config = dict(
    n_mels=80,
    input='log_mel',
    spec_augment=True,
    num_classes=[15, 38, 3],
    inner_norm=False,
    drop_path=0.1,
    layers=12,
    precondition_frequency=20,
    one_sided=False,
    steps=7600,
    batch_size=512,
    warmup_steps=380,
    adamw_weight_decay_other_params=0.01,
)
Rows from block 3 of a small sound classifier, named by matrix and row number. Rows with one number belong to one neuron. Each number is 500 + 50 x the weight over its row's rms, rounded and kept within 0 to 999. All counts start at 0. Numbers have three digits each.
Before each neuron's rows are labels from the 100 clips, of 14848, where the neuron reaches its highest value: "responds to" is what is common among them. Only what is clearly more common there than usual is listed. The data: synthesised sound scenes: up to three everyday sounds over a background. In brackets: how many of the 100.
# fc1: MLP up (model.blocks.3.mlp.fc1.weight, 768x192), inputs 0-191
# fc2: MLP down (model.blocks.3.mlp.fc2.weight, 192x768, transposed), outputs 0-191

responds to: footsteps (99); first sound: footsteps (64)
fc1.679:490559538523568476457499509538549451438670510534444500543470533520506537546544519512538529478418458449540472519514575518472569450506493516482502513529531461626506429482445434514534531555446427496507534564465561518551502403494500330453348503541424548459472505466515462492539474467486514481517474377505455412500514564523492440427416407528500521585483521546500363594427549489457490471628519435465481517520401478506517608491456451526503538553517501521501396471465464513492508536513403478477475438476462481585475538438535481561491489503469477476460592481452527498575457541508479447
fc2.679:487473404433513482545489508540456461481566474600488570457445423455526491544437556449504499541474474463353501452503539589445518449486471507547541460468494514573452504487473453468447478430381460560469480514546483484545485523467514353461425587498494506472380502452432478528454416513545529529589469577536479475382484466556483541476560570435480526523544597470440496431474530477519418498509522469476543463494617412514539477537458494511489534551464434521509479518463438579491438572562485416563528539517407572546533470379449497538466564538520485417435515476416564443555513514466455512

responds to: coughing (43); door slam (33); first sound: coughing (29)
fc1.357:458559547455549477378423442420490454440523485467466442552494468494499514572371625574462474536512472600526570531423500487431469325557576469438429515492532376530457513499510456502594541528422450486487493538410560484457498394493549463476495541425539501460539531473469508405460518452519444487526457480488416481507540498524507516515534529502520539520436551453572469442472533513520470457507477535601506455528426535489478513499536471526474446458507478504373477489468541539465515528488452533514521530483606446395625521427540438430573575450518543570478509519447447507497559449512507501
fc2.357:494490508491542534525551483525600470469515399583520489526543439557535525435443488534584477485464448394604383524516507480523482495540444465562516500604437476456509622542498553609455547446531461598466456512507541533474486526490497507498589529493513547497584445477441543548481502475486550465457506495517521421525537540461528508550503565482498527536500471490515501523454455498554505528586548481606493609553525517480539608531554381532486542519500561561434520580452532500565545546562420458512511419575479407636491541460508501426466443421381504496572400465527595527504506442487494474

responds to: coughing (37); car horn (36); electric buzz (25)
fc1.134:518511489480546473461470471511552430444486468470420500494463425538511504453482511426547481502558455558511534521484520480516480454527464531502588547525509547448488377492503508587533461541438617495444530460510560449527453501511583613581519580463449436567515494531557519439419423529477464476507527447501493464458539446414546498453473458536530418560588518585500458462411615457569545559532507543490538477524544383498553490488483424467430589374457510431576473475509484524516587455537405499462504473562504475494532483548459449291511449534449533493534434502415474514472528514505450557
fc2.134:576534523474454465468511513522519483593521533567607567435467505530517441399500448465578548559497447416604434520493501589378582612560547520490503487441468463561454438468517433506446472453502555532526455409493427503544494472536501571474425370548581517447527586564529462439446543502387373456517486475516469628527377507453504497542497539526534474509482429490456477545486574483566419490476538481545530516491469518489524502495525481505496485530557504485414487491473442447476469550462411549503557497440508445437564445479549454512451355472522491422517510545490516476453472502547481471

responds to: laughter (36)
fc1.412:523526490539514441451362505536610475541513448461462545514557485450541570497577532453488445477430541505438461532569491489497581454514459406543381491582504564496437508412579476522508475479490495484520493507462465520606438553520549547456522495468436622374469432521452498410492430578497521519442454605573429470478522487546543547534549510477591443506557474542629455490484498448519478498495396448516497551528570424549531447460486434474559563553496560539519515514548460495479472500507483575471584489503493499464472566571540504524502407552594532464489627502417544483459536535517499442
fc2.412:486541431432451391469411525460558561506532491538541460521412514585439469595495506551447459465538551592582542503474503605591560539466563607486532577504544471497529455520532439463466542531528444483514531510537512512547483456499479552512498582449534523615419486483445551501557500612385449478532471428562476491489425408472481546497527495448501460496440604565512399572464416446473452525478561497406490463474466531485514471545501432532451488491463569478488463419427516453438468530498554517551479506551530425600555457566540454483447450498468495394547380516477498514496410484487509502

responds to: bird chirping (51); doorbell (27); first sound: bird chirping (26)
fc1.14:432539553473546561510368518477438486441513572481449498480516403414470446521505438550441588479407545452530512492527487499502471469556430436534531453540470513471517437579409509495384535462473478518535575509540458469457526456525507604467521379567517561563527513540573538516509422518539517465478504526493457437537527479392531463497502439470505396507511534401598569413619458512508400563488511423396438447518447496573526466492575576494581538547512615533509488485554448528522466547472468441432436480533567498473491493533552503622500460473491432494511472525463523503567539447516501489
fc2.14:411485528414489445459473506493395495521494497453484564518517450556560454528576496530499478495473547421496563498431479491495594497496444467424461499487509440481566423538422656461490582485599536574483551540611484506445543559488548434520440512499470558520501629494505532502527458596505518471593522516487510481469548502452480490479505479519570460596510451557572410588568464539455465542442458554507528497528596458511546552531446488530541510559511484420466476500526484468428528462592445378406543462480481480487521537500492419619553542503472545632559546451530533513480498447608497482

responds to: waves (29); engine (28)
fc1.600:508445467540439460420443530512444560515553485513689480505473447544444538479506456515480461491542527531590585487590538463633531450543493433495445496400401475529528457479495477399498470518525414532520497481465489461574464510426496629595428507498493517452491484500458510529404602441485484482651524527494456486474472475442516438556462529532627587480561463534484509524490523481423537547519424558373531504418463506475506473459468506528559544549407455502539513482439439495450472488531477460538382451559489450446459537500521421479503491445490462536500464486505428542480533461475532474
fc2.600:505491492486408663484568561409583546408534541534552519490562502485511475492489532470507525561520471526566504540471444421519560472563487556532439580519586507582533494460481394532505500482439453518486450610468539488435500506520545490542558505529469435531511507466502572517475482452538499485505448559466460578454400519533453562540489433519485518532490413535515525506586501526481528555482492577542507441474468443457537493427518424481523532466487523514509415490377569446486425474507516556458383411533458503531384481529523577478482610533507471493482517514424451516547609387420451633

responds to: footsteps (29)
fc1.524:442484486465535538453495495495562540485503407425473504541397488462478545465551599501564496435576567417479546557461559422528574557522564556484378477536580478510565555474470495443492496565556512578564555486564470626488499536538527517502525471520491571404532470456513495546476546550483485518432427444456455467439479559494566536515469483518563447440445396521503557605448423443430538467518508544511464542461432503615493518555491600587454499522471477502493548417534459438463499511526470406520559553520518501548550561442486535543546514402513518440491599491597433447481422561456461527
fc2.524:567423534529451582463462564451563566425556476539580542434595517490540592459503583506513412497508447542410494584466566543565548418493559521528540590486457502521484517506458565423551429528540449442464569481509457516504464488504569514550460402543464579441442491469442555512436487543566446452468502522472522502556513466607495473522546524495556388569550553475487482508513488542526586516485369468523430501529475519494410576492482553471582508503541436420471500444496494421482503590440475506493517481439418474446405514430484569425467549577479502565392500481503491478532529512440480598

responds to: electric buzz (87)
fc1.487:535507499471526473514454494589494566557465529467498477532502441576580493454558495496481620484392580512467495494581521450562434494454507552507467533518553512427477500557488475503507456576501544378462511549452450526510483434493526539481554576548504546477435472523423510576458423469401470555544453498485490528511461443483548522610411485625450492489496516458537495496429533510538545472524630562465493524389544543499579480479637535552498517508430518436487487441500438469579484543597490434508598544488447472511503648492522480527510431461501514460457493449512468574391573441498511603
fc2.487:559609506481514445463397459491547561434478476516535514523461447498479638442487485494519446509459485528456459550491513433463564485568506495515498420460535483477493358379480642523482405543441539540417520537429461533493463418459495479531591442506530577461343457523558439527472562515527603558505366439521497497538518433541453503514519462489506457528641456420479497528534474387550565512467505519521475404482478512433517514479392501491532562410462504505549501512502468479479545523488467458496471478444448521469504463487447527583570507481474526578504569584532487505516538492523464475

responds to: rain (70)
fc1.316:487541473536474525438436489512538560545497569499441488546574501530528467497451558497461535434480408469595523467516454445546459506516549535644480390424493451502469444496476499457473512371505613549471572541482511423536439425528577575571438551446546504558470456514472583518505492525450458466516586511599564491506517497471489589505420542507449501593595480500522552427461571455501421492506468491479444455463552436449485462375428504485619482499434456566475447525519513531611502421593521530533489419534500476406437558466454494498438461500519422486528504470431492526495571490513454535
fc2.316:486449506567515527499547518524462561519490548469500460458515506459417469547515417602561432493502431442541428512394515490533534450495405533499413452664497483463507440454479447565503567397481458558478529562487525414480513396590421495458587481532461472480521525498548493452540567479449508460509507488519567496526452513527418460512432514464566443478519506497435469385521485589558480447481485539532472485509531424543438491535560427512487383494483459457440459487398465556435505540451562445487449535591524465578506507495524525398573482440495564393567497468555520482566555539413421467

responds to: bird chirping (81); first sound: bird chirping (52)
fc1.720:433444523550596495536449595500515504444485507516468511545538507538502544535544426498551482574515469533504470499501511568458408539406511449394430519533411430538576530487515497520547449470463494487437593518442488426520414499477512562497457497505405434530468600450422529448536465427481533423483617429498555563440509449440466580531405525502510516555423499510624441547445522486409453528416539492525504527544489578539550490639480492497404507483500488458562504524516529521406482536472444510497507455613430519477482409496576469517593465390476514509465527569479455458552517449478516457
fc2.720:580535474552574609451582507463477506438487439565438569341519482510523555510533493576492500512499546498477411475567472494556493469462582471469504495541576501508419580464463519562462449453484565599496524571537542468373446575547477486498390464475486470480592601516453537564450522531524524546519491566550458500534470497534474494591503507493598536495500469527502500508431480538505541421481603542407554499560454458450506539487536489509473458403599417543491562505510480559480469499576444448565408545524470456504556463420503583543497455501526570554479498456516535493461499436479470352

responds to: waves (99); number of sounds: 1 (60)
fc1.751:516470457460538435513523557448548560412536475515507521462501464501446526475559525543538588441469435448569501514521478361579512476572477460467478581469542485424529501495543398505460477430551505424469486559487476524460654465491426525499541496445500598551461478513474511533517505469513507486520509634507400446450554463399501504426455522508548538492504593464504479459473445423504632438483559594523515440487525566512457418538471450544456451532508517457509628601484453565472531630547461531501611485536592532499483490500495508554516510574501470532536509558539479573491510514388494454
fc2.751:540394515556472504552503492569407505513517404518415490616483560528446566480565507607509516531528502513502510494545525512380492486552496528551532480536595528531483421465509543559440491511435558502466540500499605475528548427616475508546549493562519547643521475462520392410447545525496464626609467396452554505569507479521570467521519500588470527507415510471507504467540485533432498586474543496459476475490434502459407447433480487526448482501450384455561517500444546549449551457497535513476488491478380551476489525443442456498561536553544551499474577475546478585476467541447484473

responds to: footsteps (86); first sound: footsteps (53)
fc1.62:417531523575574567473378503567438468413533392604566573480506507572492450503515490582499572532520523552466429532532491545555478591509497418497507375476461482427520419546578477582502483519564461524474509510486441358576505497510498439530409453533486515501527504518506494488521507489502468589487577509582469456551483432511429490442560481520441517511413502447446497598549524568464532553529491483478604492543569434569476464522513514509461636464502559479588439588443496492556525516462502501442535593474479500527553478522477464465548455478529467489453609517462481512549510631493491504
fc2.62:434396486456546487544574514458466542489464457523454614521527515467443538510487559466508591546513467496500557524544406458545470382496514544524502543547577548604382481530600520480532361432527447397464475506533439569495620476432507427469508481513443509523540422470468471528504425523400540477511440566382440424459546556465481554430470497515486510555508561539510546442558499521538532481547531432503474507533551542460511470515501487550526505503567469454608497503450543599447506513498459501587452394498424455536431509481451502447446513479452499445532397481423556480468551418497475502

responds to: coughing (100); first sound: coughing (54)
fc1.101:530519438494499511473469480505494412592494476473438467506516411531473475606463447538466529440517600548458546536456460518578420513475486483488454510559485489512575444490480455499508476510557473504419583475505467448511456458487499382551466550547436529568480465488533467506480412485419498461491526522535556527473587503424450487514530395530528406503504445504466557562411432469490504464420570479382442503504505440507626581403441466504478531508622498532490511569462579482522446482571468534489477438517446585485617584482460463462502467479424505495527518504452432465475399569575579635
fc2.101:605467582500519439417440522496509474408515568488522548483498495516515420528473444463502481554452524476411511517510578528543503456517452503462473503467490569525493526444578446581541490465593448440536586383457540476515407558508515526473590476493494508474476516401502464518496532524472481513374384492448562602510534524417494498614572482459497533474433419426520524551465415509577490418506472474430580484486428586484440392529507562538470484556512499459542450508503519514432586493593571510572508459460503405480502481599501577584448484425542505444462511504520519452485463561584503455

responds to: bird chirping (76); first sound: bird chirping (44)
fc1.310:415553527454451531556445508443492519505427530469549445517580366459499476506520445445563443517512541550567529459539542486553555483499474420477439543616576506481526460555460503538506560462528595521480550604553494557468413538477557518481540428481477547536574478427441475600530443477445492393535536415450494474515469482371550552512427485501437517497507483422448547436535429565486478547509478436513575441546452537539487568386523455520523569464536591502501501544485399467578601536552467479457514480521550434472430424498456479516562463504458555439435427520486542534546488574465440474
fc2.310:476522532425573458546484502495541479483511504519561417519533603492482470497514438588435453534522492441527614432513504525504506560368433469512419505611542445502551586428444546437425461506432549535582425519520480568488544472539563514441564454548416626509489585534434490429511503515463517426552477531533415621501506527527562454539505484558476568457497460460561468599566528527544546429497471485491554544533524543476562506501418506499465525574457453585511539520545467510496598435501448493454504474566527548514569473529566578488456501519558470434561487504397628519435509538487504521

responds to: rain (30)
fc1.283:517497472479526492513568434473493467525447503539467562540610558391487510406412528472502470550455609564474542454439535480500486520587460464504542528444425509550475513537515441561471544416471501459419488571538441564513443529511461582457560512481485601567521491556522565417490412572612459510539503486556503453493540476469428571460413445524549483612455475430456485508447485493431581534495547448521567571556421541445571455356445599479451522487517463426480504533471504473469530461428578493501517511420434562456492541513528533452420594516559447476513448476474453465473415493537517495
fc2.283:559477475413528495458441433455508429486534441501417498500564400548538516538514485470605499434504481565471568416547480456530435395480487502562416449536465556476534413506570366478561568631420533529521439517524436425427493495492414573400523487444452501587510501526544459478540503594396413508499471525559554506460493480479486471551567539478468529580512418519520561519485651477533514490525490497493534497603508507424578477467517525442502524487493505469476445503543388477421503543545496460447496426547554482625488466522442466523486540487564429548500488504560510488536454512457471504

responds to: waves (58); car passing (42); first sound: car passing (29)
fc1.378:431394560540551438495454479534497356497503492482447425433457438475559447468556454520442447505492462437473523535498424545558464456470510454449449498439425443537416435575484666436477498430428463390471600463472501554519614542511519522487527494414510534547519488406476464559510565418556541510439533491539576559516491540473525503493511480521524463509529495506532430462514461554516515465458512548454527469431451509446486537449439452425440509508461496355557502476514428489563445566418458530485496451516489479485527462410436457398576491427494483500448530592506414436515496543528461516
fc2.378:641498443535582497395497433493470469504428489502501512549483503523548526482454467548483551458472563528395625565437486561399587488454546483525442448465501504495503563409467511530551543540537489556447510412526489494553550431420573483499468471415474464515577406409493462495537497508495437559560528439535547387555553540470461516436431424573512504554573552614465496444557426448496450509542466534451551453502496546522437504494507527532473459469493494588528466408458475525584489531474500505474578524536415515505538413527553467538563436501545591468450561492505481521433408600493519474

responds to: footsteps (45); first sound: footsteps (33); wind (25)
fc1.340:452512528465528495525484457512517420490475492529505511428535530612414516422427460494516619533507497496465542492534512459485540568586472533355532484521546569402502455533541491575467436440584545485461471585517494539514573450454426424479532533499417507574514486523527510469524485585452497545517552400515542507573614389540486505483495476488479554437421462465491498563524404559528538539535533545547610508565605486504551451535593437574438507483550499458492413496536456499572466507530513511509544527511531551513633439516523477450541392474556437577544533483502516584466558487482529595
fc2.340:470512600640563539509445361469522536476558482518457546505430423452502459496507548428467595505573463548407499598501467436456515536525482450483500500486503541480473502525563489467607493464530523488456461501506451558487495471608462462483504470504519532483393485457521417499385383520529535478511515557458508522490536634515512566441597465549524470393480453501474614498576488446573563560505521457488539538485497526579495516497400506458440508529448478405550458545416513554433477516506519574580491409539497483442448454334508499510517521488500518516464538469457503448508484467458446541

responds to: waves (49); whoosh (43)
fc1.233:462527549469394537549568513500518545387450453562486431453513530432380480556480542507524459480504472455522492616520571437418472562492477470485519537502512525462582468427531392478487488568572490501514385554442437514472495415485513567521512431565468432510461468517500574454572404384343553520500530560534446541459538521416460404425472553412500431466449565510493494508464582510482468542576529594492458444512484490531556490514532436558512505451503521505531509517436494508497514540583511474452502503503449580499446497566520541476485590538569511417498504579495527583486428445435544541
fc2.233:458485567492508552446500452431494503556422409462445469555534536571458509458481529494551446506521530404479477554504488530431470565421506574533510416441534412582523506508447508448468568515459446521526559534484452551481504374515566483541541455477503438539434538517458457581548553379609458452478477480429480428491441465442637520488604533560459567535552551434527507572438410518449541527447526568478558462444499473457512509484473493514492484526501601462521593462411520419503546445539465544545465624494438460520595548546517527610491503496497496600501596480496489526494491552493448507

responds to: coughing (71); first sound: coughing (47)
fc1.289:547609442432452405529460493451505469482541562491488527661492641530500582481503548407509435481596510522475487510447467477464432512522409457468451547457559458503431512539560539521437464545584427464558470479486493458436462443503483481565549487482416470525510491455457502447515543463589490560386517397485465499508502414489492427494554549474408566440509532526538475483567480470489505506514512545565530499466559536480426547548497542486462483619547468513449559589494420503481507418485526522554425550523483406541535563533436492494506467491316471453462521524462479542512552430508458462
fc2.289:509528521461475527515596456487564582412416492578540490457570552446585513535470435464538599494480578438493606491466547519470446531558380582446522527508453478564518491451541488560546550510494585641568439532508437457543500495568493531525564455507483527537557518431547462476507610525497450520516483527401424515566516591497520395560432435485480466424527448593492513490568432527531530515468538559465523474541480453461565475534478458510584506460483607511493540536494493510503509509548458545422450524506581622467542474549515456547434485458533554521517502530555567506555566542386527436

responds to: rain (38)
fc1.145:486528440524442490419434495529520507483506470521522491360420574487486530519553413474515548513542461416538544461495503466464534526506531443481475471462392436516505504444440528497529611527572395596560482512509408464609471639472536534468585547445447515334554530516543487439461477386547522520563566432569463477531482515473506507493497479516516557587493488477508527564539437466477544515457542467457443531500571495457519471623454452569614516606477536530530478483449491549446557485474543525478474520442543515577343459460516456501492525462467531483491463480548452526485500442491561524
fc2.145:463593500585553562510541508496422457553449487532471448495511468559465500577547513421524458419494545475459495498564485524532504518593430448416562499539487502597372434480460408420497516498491535480464461581588447493519539508538456577458525605430536445462503464476482505431532424468512475523473493552461587443450453495509548556510563551476444531500559469477426532584502460505507485458512396580407416534622570491454491535468418444463466461566438595568523525511510580540509442550509527514422580512498514529427482487483440531492448477516430426527479457441505463515513491433480625597

responds to: waves (33)
fc1.30:505522503450519451458503494485451459539433500493411456403529483503490536502429645451482430466554533619537448505495425480471590566538526518482501545468529494404414499477446461475455481457541506424419550459525555428496423424466511480562466430448520385452457501505534514500555517581516482477539458481644582524473453501454568556574434515477524521522487402494534473484421525569554424498533547539485390508515485525446453420514487489389474494567426542365519445477516502489501546538528448590513538439530407479506505545480459460487518518407522465553513402463556411474537501509467476569
fc2.30:578504529568505463478459493512487559501520482528496602499463436518513551541486506472481524527500372533568517504417504595478575515415597468475495487486536491476447386423564449596432547438557490444582417498562566462619530436440546377401528588512477598500498464475409435538503487436514506520532484562489536539523507537565490502485547528466433578504623557449471608489405458444482523515504524391520533493489526554467492492459522440515448568471470604454511526560426449487458497521450537454469530516526463548449479552464552486534474555492427482551420570488402512485456487562479502486

responds to: melody (32)
fc1.639:444541522544511536503482479518532465486459480436555528418571602512510452492561579497490438547526479384468512492481582503534507569504576557508373561493459493490418458551524537502475498581531522542536541523470614487530577459586466547496488529463532479409515502516534473510484562515512480498511424538425515525502527582430544441541471564425468410511504604482539423580579452487402387486512441558423582430552432519497480486470483465516584441590488428473493477521503533617508467479419456508492428474482420432420474585459480510583533446396598457524509465517552459502562518503487490441
fc2.639:572516546479473565442448514456518501500410488539475574478443579621490490495434498569514579507471510541545457477516473390528529472427490505496488391497536562482532459516419466391566509437468513489445589429533512477428493494571540483575497417477465473514504481419466560470471531632541495506560497474457499587552475487419443497479538438474459606478539511430471507573482431510549487451511514492509514474494597468489469566518344425545664544544500489545484482497621439511505573536496568542469489514465450479538423538465565552506543548495552445549557535452535549569435479529561526474

responds to: laughter (53); first sound: laughter (29)
fc1.23:560528562480473570459418536474479529487425502484500524459439485430477427464546451447511520562519483615495444475554486609597442559531426380514533562522388442531450528520427517465474541515545519539551601490544442480556539506522504426526553565458573578558430536389583511443481489562534485618474488409531516531526551485531536489538487442483515455484519607417461496525466430508471553478417486500539441540545478420499434429401474543464619516455487500495520505500540558469476468498401409420599497454454508497543498487522504452525474488454439468508458436592483512482538504454492597483
fc2.23:471529530425497431509494506511539549478611431546529449507552566465477604575489466493470461428538566522537501477525520550552603401564483527450507418476477492603576554542419528534475613501485629480506592537497489505530529585466536504476555493491468566546512443378462528412461507522551436581511448412501584490494525559483515522547564538464422471485471563487536414443494458516515454469511539509565469528510546574481545577473519524437547609463462433500507478536541487508444606559409454484544527495559550503430403500431510483572447517549481496489531504394511426462554517449492412455

responds to: laughter (100); first sound: laughter (64)
fc1.220:483542436460570532462409502472515472458475504485458495566544632495557398496507501541569488577413314504525555463536451581504404371566501571460516508483506501479486488533485540550516428469531441458501511473455504430506490500467531552504521501434474500592515500501467523466451492570544496473452546528480512510535600487542462588492580501487528477488564468514537473483641505445450489513422432516486453481507490484515515434458523424495508543550464592474475543542504491471552426457479509532625576475522535533508526499528728502549530466525483491534475543545486442564613542470460536556
fc2.220:590490506514522512517449491511557418520570456538552531423469479483508488498460537507456465427521421358498533477547464485566596495452418467482594494495481425440432575443432584490398375498446539527515511573497482438472521424460533529489451571499580541465452451569497576507488422439506570585527477560514455482511490473548491481505572433466540563515500550508549510516509510483538483532369438516469499547524468482475487425444491530575399510488541456523566472499506399502446581542510469543538443486406492491507408513473599477562517471446443425622556461462491520514421449499564524610

responds to: laughter (33)
fc1.672:458578526566498482461513441434526503594502460482518457484520608547514441549487529496506493529381531502458453487541439481524451458547409538468593557427390433551478488454567484504494510491523590455579523570497504507483476520411586439529484484476525460512521490585549518406502423481547519481546449569505569520396484552562415483551553358540600537452616478509405477520529447561479474552468453488547407479483517465434424420515441558541531468459441494520464507544518519580488499460539566443465591512483457426574445516502532448538526422520508474528504510525597469415522575433438519502
fc2.672:493486521462519475433495597435562502388533460506496541458567543448476435489506471531474525384551563456388491433479400503501526554498566488479507528568532435532471453543550463525534471451559531491514436501530522490533513440522449496566642570489488556452475486430486506577495482533516422434594409462398529545528524521523495543464501548489540443482468484494490502571511496425547534416529507546532568393452416429521531538509549486445474466437482551566458592613464442503513418421495467487526515577510458628474584513486562430588456500449538550424578565479496449459481443473530582539

responds to: rain (31); chatter (26)
fc1.410:523505559464380436479430486549514475484553526518477541493547487520454449459548532508574485558483581525512469410509567420446490396490595511445554393518411529531551505518490446443508429553547509559481485543544608435499512446478521523593560612465465507461575491454482468386550495575503505397509553460390429525537555490487511452495502464452571536481422528477531504575547443472445418514564498476566526577505507465482496521459432516544581514500544539612505533506475508484518548534541437484474507456448532473454468452590471486380474490503470507462570477448429656441508470565514503413
fc2.410:496515542523537437556425495526565503512498470448505422486439415537484460452556386550570574510466520485507520538454490483444458548468570418619538585385521507513451444448559492513503522502560536478442500517418462596516526395534479505511495587427491465521512504448526469598457447433494461473496489548474561449478523573504416539511551436557395502451552521505532613558525548455433551485567570476512559500504509516486413494488504422526503438411411469514578536570467630516494544508456439462410520573406576553445444523462432440514478592542533559499453540418497537501510488545520481493

responds to: rain (49)
fc1.529:500518512525432539543438511484529491554545487496548508539565500444477533445550481443548532470461559528499485626521552541361433474471503592497479516504526557542495544461467513533493522488475467522527543449495426457464469482484486442562547436420530578512530512549593458381506628565591477435512552477556480466457488471490475549530476493523534582474563598379489603585549464553478517539467596554587436525524417566550553479441494504555423499522490498549482490451499503608518467453550466472460614491470496455470498484448414510498442418493448445432480452531505588487452371549479548592
fc2.529:472498430461517403435442471471498383522458493474466389571569512547444547504488458512515519440500477567502608465452387490346496442503437398599454528496554452504541370593506547567487549500439447436443515543516479528456423543520442460571464488521584458466469401488469543422503486502542486486499454528513637462495462518438520487502559522477515473554490495506460587507501437460434444465468518469529448564475522487501530487551501548510483491502555427560524393484560509466377510468472515485405484516531589476559496541462511562546359500557433505519482539461486555559513471527467499531

responds to: waves (84)
fc1.228:424496468485506515461510649551478456360538555459524461438549467443496539459550591438548542511542516536480554444515584563435579486491469497489414530493567569369448548466483519513418518489437464522488522521425332450519394526525480559535557534526493511509432438461473505499538528434479481470499505488514444513468476487587488526478552519579484516456496465460538449624472492528515520528493451546399515440555504593474583454431503478584499481478465463542415411528572607485517487426430536452419557492506508555507533437387475415568541439516494523469473538512520540481473477533550509500
fc2.228:500474552447575542495486467494491493451501513508588436551403546491466610559462468488406457463574517576499488577539595539495411499503500480488542668517602517541433508494489573523532504502399622427388466535501539516573507477485616518457562469531480445444428402518462469523492532598569556549409524567438534524466480578499513439552436536488447555489509491474569478596490458465455546487558567457510481554435457533498549427535543485521512530449446514519540420571494502547561513462504459461431401524467448498500450473539460432477512489507466527592450524495460547486501450580485570519

responds to: laughter (69); first sound: laughter (35)
fc1.597:466500476533415517452337464508424551508453564544440488540479513571474500447568466487497477529446441454507535474558479528453417506533526561538572465481450453493471563526477512518471473453494517458486558465485608432537487548483557523520524563446532459580606499512474560497528478559549480557502442567530525503457502441501571481509535527524461414478417649508483435439516468475437496527501486502528420466487508525554386440365418409454436573505546475440593496534577558544510532543524416564529547467509478481484560489488613438617497511507390449496402452552508455448464438501473529538
fc2.597:506498552575522458546412470491612496398552549521452569465592473417523544482409495548531497472576652539553464478508458525507618481525522482519551522534553551598519444523532550524409492389519473477501468532430469484523511539528454475479589454509408487535571461525556614505478461483609480497520499514543501508487502614575513549584558485563427457557518575455490389477528579491538374541440436582484478557533461532509485494574490499546487511517509478497515483491575489502452490517383465555496509529434487490528481524432587474517551459489384573537516507522505437505512477490530452415

responds to: bird chirping (37); crickets (28); first sound: bird chirping (25)
fc1.631:365475575497455465389475509542515550576542557436517511533553457413526590442395522610475550514495512487405576483433486458528466484498421396424546479446604466483526479507504512550520538598508454483448549523534516546506459452485486379511528550511551454503502556459433389512525532498569497406583522562492530458505498489512558564474427527563507483466383539388531480519515468536458525414511521576543572510567506455509537512481484505467424440514572516594484497454521506521419491547448487508477529524429523437449458469484552517433564463480537475543454454595489522536639535484518551497
fc2.631:504482527461514527458559475459435389578467434480478458492461517486419457521576506536477454625523490425567371552472505555546484513491503494400562566560528481445435513495437404561378483482459499663568550510454502538475464519446584556469510510440535578443514474518443470461511517554424545419538516558494507559489508518474464461499491577563496448497496492478550532503456477481474394526416504529519462505515486526524583418480523576594423443565561474598544575448596516479527469463520472549500465526470494556661534466505560469464453493497503513443482487451584502454456524584507470512

responds to: electric buzz (40)
fc1.153:543466564577399540640583490457484485376603474528475505531450500528406462487476533504566584525508474522477562516578483441479452675447402518568532538583395452517513488475502508481463542513560433457520545487511446442495542571498526528493481577470513488436456465472433503497445551527568541437460529408489537475495462562506494550488467513596503472501471515513457471534453430467515439502458582551473463467459465439468487448524517503410535440502576558494467568501467523411488489462392561500517476388457508391636523450537573523504515499495488536471552520548423541540477430525503551484
fc2.153:478518497472543422484506462468568502408453483571517445609496453547486557404547495459511543467456519407385500392532515475545574441504588460557538567514563484475512533519435557513617488506570548510483514472496475579512488490523436512502491486444474434528525478483486558442571518515454512448489472513613480416472369550536478465445488506452481503535449474539577415478504473479520516436519460428477508421537579519537565552476555553492429519449522506557515566487588538540512611505445490444472481477474537478309463532460456537526570463498577560375473480404448482504514487441511466579

responds to: melody (96); first sound: melody (74)
fc1.12:477542435352570488565547527523486477523547541511572505508561519514593457551603497540498453599481467425489506453514517448507510446516478577412542482505514569465505553465551467535424534464552405496457529528473563392465533604425600397452531620463528438569529509554532523596528463436440543501491503548476514508568406563469585535473472521491486430630456493571550489502495552449408524519465526484490438492453491481526482457480411506423507450487506485446479426556504578469496478500533564550353488507489484564557434469505559489557569463575461466516486526481557491491538572502475457482
fc2.12:511488484569427542568549589569508425427528560476568634510478595547471514471474413488522514480462565558544433474438411434459565545479485463549465539490424488485524485458416535533356476520406478396597521483511510569509492472497504501500570420450607503502538471424471436519518509486496470468439509495540519477472542406507541453550397546574514483501577522514531522510339521505520432497496475432509552468467483451486459447547488463553528457440554448528537547390491516494535390504526547501452573383584496506468539487481583521504552517457538482496518561513479556460528555584452470459